Weights of a small audio captioner.
Model: waveform 16khz input, encoder norm layernorm, encoder activation gelu_tanh, encoder layers 8, decoder layers 7, decoder activation swiglu.
Training: muon at rate 0.029, batches of 128.
Rows from block 3 of the audio encoder of a small audio captioner, named by matrix and row number. Rows with one number belong to one neuron. Each number is 128 + 24 x the weight over its row's rms, rounded and kept within 0 to 255. All counts start at 0. Numbers have three digits each. After the name is the row's rms in percent of the matrix's.
Before each neuron's rows are labels from the 100 clips, of 14976, where the neuron reaches its highest value: "strongest on" is what is common among them. Only what is clearly more common there than usual is listed. The data: simulated sounds of rotating machines with and without faults. In brackets: how many of the 100, against the usual share in percent.
# fc1: second MLP up (encoder.blocks.3.mlp.fc1.weight, 512x256), inputs 52-103
# fc2: second MLP down (encoder.blocks.3.mlp.fc2.weight, 256x512, transposed), outputs 52-103

strongest on: thin (high-pass) (45 vs 12.2)
fc1.287 141:108117164112153146105065125098145153164141132159146133131175120127132114128165133141091133174126167143114138126118130129075105152094064127112145109116134159
fc2.287 127:092129140118087133105115150110099165146161147091123106124136080089140122151112130138108107104125149143103133096102124162151102139105159134088122162135145139

strongest on: conveyor (62 vs 12.2)
fc1.18 113:156097128115114149102121163146131160159124119127072138112132138134114124164129121098130131142154128107096132110112123137156101116132128118122141097101144158
fc2.18 109:104138117136134103113106133145102139114162132116095153146145076137116129120100165132111187130096126144136154189112117093129149119119128102171100145151155167

strongest on: thin (high-pass) (32 vs 12.2); electric motor (30 vs 12.4)
fc1.309 113:122116128145125151104184078128144090072102105176115116116120111087110128125141090139161123161140102127153076143098112119144124155181078111164121132098135119
fc2.309 114:125083163141130146093127090153184143114126134167134095076151155120105094138091176159164119154128115110079145108115118134100096112126161110119100156104160100

strongest on: conveyor (55 vs 12.2); rattle (39 vs 14)
fc1.237 116:141143102127106106188132124106135127166112135153112126169141167150125101120144122121142139130159123084088133138057133114155089099160132098122139125089108112
fc2.237 117:111155139078153147141160173137105121102100193086103164122127131142126154175119162127196128119119101147110124111114139094111126117095130130138106086121149161

strongest on: piston engine (90 vs 12.8); speed: slow (80 vs 33)
fc1.311 107:135129116147150160146135169101127103161183135147160115148085136122104130117124107177127115155146141159090152068115149133099134155130111120137186161137131124
fc2.311 105:117158113100083115184105178161164127163146112125120114144103152123113114122123117097159102153124107097101134124181146169110143148124132108102136147152116119

strongest on: rattle (70 vs 14); conveyor (31 vs 12.2)
fc1.496 142:124205103103115150118164158155112128129143159124140134087113158116135151110098152140108122119111129086100132105140153141123149174116162122141106124115142109
fc2.496 130:112112088128094198119102119124143095126128122114131148107131108103166175150138097108105160135114120096140150160154124146143150069088165123145152140117143139

strongest on: conveyor (83 vs 12.2)
fc1.250 051:121113113120157122163092095132106154144127137099116134158094137111092120110136127084139165081112151113136090081142138120149147132162149084094169133145113135
fc2.250 049:133126110139116189112124117118109149118094155125146095159144133071137126119151120095109112174116166141141074076122134144127172070137089117183138108103148163

strongest on: piston engine (65 vs 12.8); clipping (36 vs 7.9); text has "clipped" (36 vs 7.8)
fc1.218 141:102102120146159163169118111117102134146144118160090141138152148154135146119181134123138122132135104148134140110094139125104133120131138142124136127132094132
fc2.218 121:129131130133129104136152137116113120173114141146119114133128131047143177161124123112117125149120136091132120119140127069155154100139119156083142135109113117

strongest on: thin (high-pass) (36 vs 12.2); squeal (35 vs 13.6); compressor (32 vs 12.7)
fc1.198 126:159149168122169109087107117127118109135134104115152128134141103128138101108185120117120176152125080109144117134131149137115126138124124158142160158139135143
fc2.198 128:166127121161131176126149162147135104106114125135116111141134128050111093142133126160113128119128114142160120090166105150147123144126125145126123169095163134

strongest on: state: faulty (89 vs 54.6); rattle (83 vs 14)
fc1.41 118:164102140123117156104130137122112092136166130149110121155141130115119116158122143171145137168090135130142122121115123115100135101116130098153191122127083130
fc2.41 122:127105135124142149143155124131118176132138096093135143140164177085089138113132122135086140118157156133127081132135108117107147135112098141156136128119127103

strongest on: piston engine (65 vs 12.8); muffled (low-pass) (64 vs 12.5)
fc1.51 103:159133114147164139142108104115137169121136070152109112118166156156123063124119154112100146147182106148104122171111114110128141138092122105112113115127113118
fc2.51 095:151139101124141120132126152173131095098154118100123083116112109094132096168169105127143129114127166169138155149178155158152119133092143122109153117114136149

strongest on: bearing knock (71 vs 13.8); compressor (47 vs 12.7); machine: piston engine (41 vs 12.8)
fc1.329 126:095113101134142170143123120115124119150114150076116129154115136133138141113190133148159147125109175169117146137125091164132135145121132121131126124142097125
fc2.329 123:117099147110110113104127080086149122142136085119138140107123134096143154108128030111162106144140135102092140097119138095155112108100145136129118117121063117

strongest on: imbalance (40 vs 13.8); compressor (36 vs 12.7); electric motor (29 vs 12.4)
fc1.49 100:115160094179150154124118158110125129115092109113130085180102111116135146109099101132135184125171129112139129157115138137130127134098131111188162096108131106
fc2.49 093:142137094132130103085162164131161091116143141118144125169108124139133158142155128113122143169139145106109143205109177148156100130121111128132099140080105134

strongest on: clipping (30 vs 7.9); text has "clipped" (30 vs 7.8)
fc1.441 066:134101128125110159105136169148172112119148065148134103154132135127102152107120107184111141149107138113160177085116122079085085119175093133108146096205127107
fc2.441 068:119108130136139100157126098092123134147097115055105199117130147130074122080148140162155128094117125120175134149148138133114091123073128167126133114102106124

strongest on: state: faulty (84 vs 54.6); rattle (75 vs 14); quiet level (67 vs 29.5); conveyor (38 vs 12.2)
fc1.211 134:122138131074105125125113138095126116116092128133096106158129161130132111116120120111101125144172166134156136150172152140127118114112105116151089116131105126
fc2.211 130:159133163155140154111127122126113163145127131082128156140121133104147097102121111120107130139143155181156092159100174185133115124154122118157105147112099092

strongest on: speed: slow (64 vs 33); compressor (58 vs 12.7); clipping (42 vs 7.9); text has "clipped" (41 vs 7.8)
fc1.288 141:092141113122171123146098110112125137120122141119091157148157178141148143103140122148171152156125169140160107130112122119131108114145133133140134113109143085
fc2.288 137:108122149145151177114121125130135127139126073178116144140124138167134118110123154103104135126128109132151139130092130180136125179105150088095139184084113108

strongest on: clipping (49 vs 7.9); text has "clipped" (47 vs 7.8)
fc1.289 095:125125133143183141125135109132118170144142120112153101131123126126113115123125137122113122119165119154095120112131129140145087150072150121149114148109123127
fc2.289 101:119162101102126127136101159165124095139149105107102119156135138150119105090114195104133096160118141126132117134108092104100137095129145153171182087135157140

strongest on: squeal (32 vs 13.6); clipping (31 vs 7.9); text has "clipped" (31 vs 7.8)
fc1.241 084:109145107142127151191131126139130158140121065153169125139132139146131152120133096095145139113171160130146085130114137156137133135176094189140125118159096114
fc2.241 089:168111123167108110113131118104087170157108122129160112133104116075157150111117149155122114166134147075079131133153146139142120115101128092115103159067137127

strongest on: speed: slow (75 vs 33); imbalance (50 vs 13.8); conveyor (32 vs 12.2); machine: compressor (32 vs 12.7)
fc1.346 118:126113150121117126166144144162140121116155146142135094106107144132154142128141117106126141170174149128130128133127113124120115145163105158095112145172069120
fc2.346 118:081123132123111172162159135136121171149130141124130097140129135147124138090130122138139187119143139142139119090094136142142105094059169175162135088158187175

strongest on: imbalance (37 vs 13.8); electric motor (32 vs 12.4); air leak (31 vs 13.5)
fc1.308 133:128096129114113144122155098121170176159148134100113090128137132165144108121114101132102137131166105085130144116112119139088164127107120087117149184149131134
fc2.308 123:111155162120151123141159082086146113075143171150151077132118099118120139129124132135140147124102126154106088108087122156121140104149156096145147153149112097

strongest on: muffled (low-pass) (35 vs 12.5); electric motor (31 vs 12.4)
fc1.470 091:141119124113114108137128131137138119121115143124102160164157125117145142097148151160135082092178106084139174113149125106128127180156115123151105141140127100
fc2.470 090:133138105128151098109129117169117155093106140128105088146107121160098141129090132173137147112126146110162112153124091106139104136109148154131103115091117116

strongest on: state: faulty (90 vs 54.6); grinding (73 vs 14.3); thin (high-pass) (36 vs 12.2)
fc1.80 099:096124159113136138126137145101110108129143121145164120128132130124149129154147150129113100165119159134137155112153135151105150151092160121196096076098110140
fc2.80 097:121109084124121152107128173186100115090119124107106142126125137113121173109134120144146114140093150097189136182156121081131106120142103134123113098146129095

strongest on: speed: slow (74 vs 33)
fc1.229 089:120122160175159111100134113132111141137144104131135123130132108144140102138090123119131109111179114153090130144188131087161118119114153116127133161128139113
fc2.229 085:127111129110129125093165134125097101090183138116144134148146142130119124147107111159132099077138141159123128167140103164100129116133147112131129172099151112

strongest on: speed: slow (67 vs 33); compressor (42 vs 12.7); conveyor (30 vs 12.2)
fc1.146 095:155133145079109130097145140136120158106168092126141160117126155105090160139135112138107134136130150134112123141101113124134113167138148118083154170112114097
fc2.146 098:155165114118117141098110101115104118115120131139151114138094123120209133137092071112121140100085098129124117135146115097123163114105105135191064167158132120

strongest on: speed: slow (84 vs 33); compressor (82 vs 12.7)
fc1.57 104:170145115165110115152129141124089093100164099146117145121127119167106109101149139117100135125141152145137155138136130106132142107117116104118166129193105098
fc2.57 107:106151143125138134132098124103152132120121113098088132126119131113129089090130108105172126101164136127165104105121130095161124144172128117085115126169120118

strongest on: fan (30 vs 12.4)
fc1.291 101:113141123110110144159122157101142149098123116129093110127115120078120152139141161133127133117093130171051145150130120153109129151163126104133088175145137105
fc2.291 097:161119112117111143114083150117147137098129190115123110091155156109127130084112146131130131094112141127107158124108192127151096115139114101094171130108095121

strongest on: rattle (99 vs 14); state: faulty (99 vs 54.6)
fc1.130 114:154125102154121125106089121100206107112145118150138107200130125134144119132120117083161148171161125143146126130164115125100142150109126126101110153139095115
fc2.130 118:146122137119072139135125128118115174161158116100112142112108114096129104124115128146130128121108105133114201117164134168071146116137169141150129151056108165

strongest on: clipping (52 vs 7.9); electric motor (52 vs 12.4); text has "clipped" (52 vs 7.8)
fc1.339 137:154151132148133152105114133170132149142108112063132116084099122141138099114114200104155113110145122154135113091159095168133144127101100156106183139142129097
fc2.339 130:087141076143142115096180114169104141173171133182104130115109147164151155136132148163109138127187095114166170125128148132132147104117206116116124085200150094

strongest on: quiet level (81 vs 29.5); piston engine (56 vs 12.8)
fc1.107 119:102149115137145132131101168082127132144115097115099119188144138110127146089135116142131122110100136143143181154121131136153123148127139131187114093131121123
fc2.107 127:150103144076093111139123137147119147123125075091108107139168141075110112100114085122120098134095124126140134148144172114180138138116116124139134119140092158

strongest on: conveyor (49 vs 12.2); grinding (39 vs 14.3)
fc1.58 119:109115095119115151102155129101142159110109150149082142128103095124135131117128127136133111099140135155100112135175139142078141167172094148139113096130123126
fc2.58 123:156075116146146200163136113116134080123109094121118139135093126134137106155122135131144090138079134092129096156135088105159082109124089129126127163140150129

strongest on: quiet level (92 vs 29.5); piston engine (58 vs 12.8)
fc1.166 129:142143095186104135086116105131195121180162073115113165107159118154127114124139120137123156127103104147105134084196109119131138136118114140167141107117093180
fc2.166 138:112157143112106112148126132085157123091106146128126116120115159129097099130132138197121127157132161128067157133096127086170148128121102116128173131140125143

strongest on: conveyor (53 vs 12.2); thin (high-pass) (33 vs 12.2)
fc1.224 055:125140087133172170095109174159106150157113122117096136128099119165081117151121146167142139106150125129112159164111103117099140111164085088121088107120113136
fc2.224 056:136109089156161098178114102132110132100152159095149142126113131089140104127157119152125124073114114131124177105133133152208133110132122124126112158102134146

strongest on: rattle (51 vs 14); piston engine (40 vs 12.8)
fc1.163 113:138121116130141169111061127147075142129121145120123126112156126125141102141128143139120130135167179124160152164118132119167106115117123171138111105130176120
fc2.163 116:145125120124131127144120095141170136164113116093165145139128152129107133121127076065122116119138073142134123119128143133128139134114161154163145089100126114

strongest on: rattle (59 vs 14); piston engine (56 vs 12.8)
fc1.379 081:068143116170099131089107141128118153139141158162112124110120126144116126144147155080110131139134115143093122141111080118116130145154125120148105121112169083
fc2.379 081:118112104094087138136125088154094118174133151120141155117173135089088123122104110125154159149173145100139073141167134120109162165135133122073139122124146131

strongest on: conveyor (70 vs 12.2); speed: slow (60 vs 33); air leak (38 vs 13.5)
fc1.372 141:126165175121143127072151117086156133130132131151131143125129110126113120166176164135151133144104091118146111148101125146114165122133093128174119127134128106
fc2.372 132:130132078142149076183106091097152104117159118186146122146122115129138122142132150117142148141133079086119131125105112139121189117110085122147127143147097143

strongest on: squeal (37 vs 13.6); compressor (33 vs 12.7)
fc1.193 135:147126101143174163133122104136150112134092129185119130119160119136138111125124143146113130141132147095134127120130164101126110141123093094189114139144097070
fc2.193 127:146163134098060127100144097139151130113150090187120142181121131104142118140141096088123141109125130134096158099119145140164100106159153145189111150159169095

strongest on: muffled (low-pass) (40 vs 12.5); clipping (39 vs 7.9); text has "clipped" (38 vs 7.8); electric motor (33 vs 12.4)
fc1.153 048:160097107118155149094105153087144132105098155108142143158125159143088147086128120132145127182161162091150078142099128147149139121144167120098164176112134097
fc2.153 047:146167153063102117150120124144170139163153149100149103176128150118113088109128101128120124124117105096129120117121118126104098143145182114099129157151140106

strongest on: piston engine (79 vs 12.8)
fc1.333 142:130108127155135183101150108100154159141147131133128123158128093115114098178138121149128123146162158169112136131104135113102121128123178155129116124109093144
fc2.333 141:090138151129133075117099168137156138111132103118138115112118051152141123173122148147154147130138132110132126111130104077151143133137100151110139129156130103

strongest on: rattle (39 vs 14)
fc1.491 074:142163169129189167127122137116132141118140122130073089133108118160127088135117140147096144158117107124117153133113107171108124137119118104135154139151147114
fc2.491 068:131112079150104123112075102135094122122110103136100118129158105120110091112142122114193143113096118156105148148091127139111097153128124174120128212110119131

strongest on: piston engine (84 vs 12.8); muffled (low-pass) (31 vs 12.5)
fc1.244 110:089029164122151131124128128083115107134150096123148115133135094133107132104144145116125133147160129144123143096141110061135150131099152130124092126138133113
fc2.244 114:132128121132127153129130108161148119146116131115147098105135137127140107109144160103157116167118137127102113137153086103109109100140145144153098172128133131

strongest on: rattle (71 vs 14); piston engine (31 vs 12.8)
fc1.501 088:073150124103091119130122138145134155144118147140109138131073089104113127122124086114137169102129188095095127112140179102112149084161129145144155105159125159
fc2.501 085:125151147143141109104148130085120119115153119129109103099137105143094149127102142125151094172088094120085121101140124123167144097156113131099131133157159166

strongest on: squeal (45 vs 13.6); imbalance (38 vs 13.8); turbine (30 vs 12.7); clipping (27 vs 7.9)
fc1.226 133:152160124129107144162176142106111152115131131118136112125121136121106100091134158193087140135150131129127140123151130102116095118123147179110160147134107155
fc2.226 132:159098105111104135100113105115118165136159092063112146088116115105138101106089137167170114110122145142171112139125142136129186091119164116124097115204123098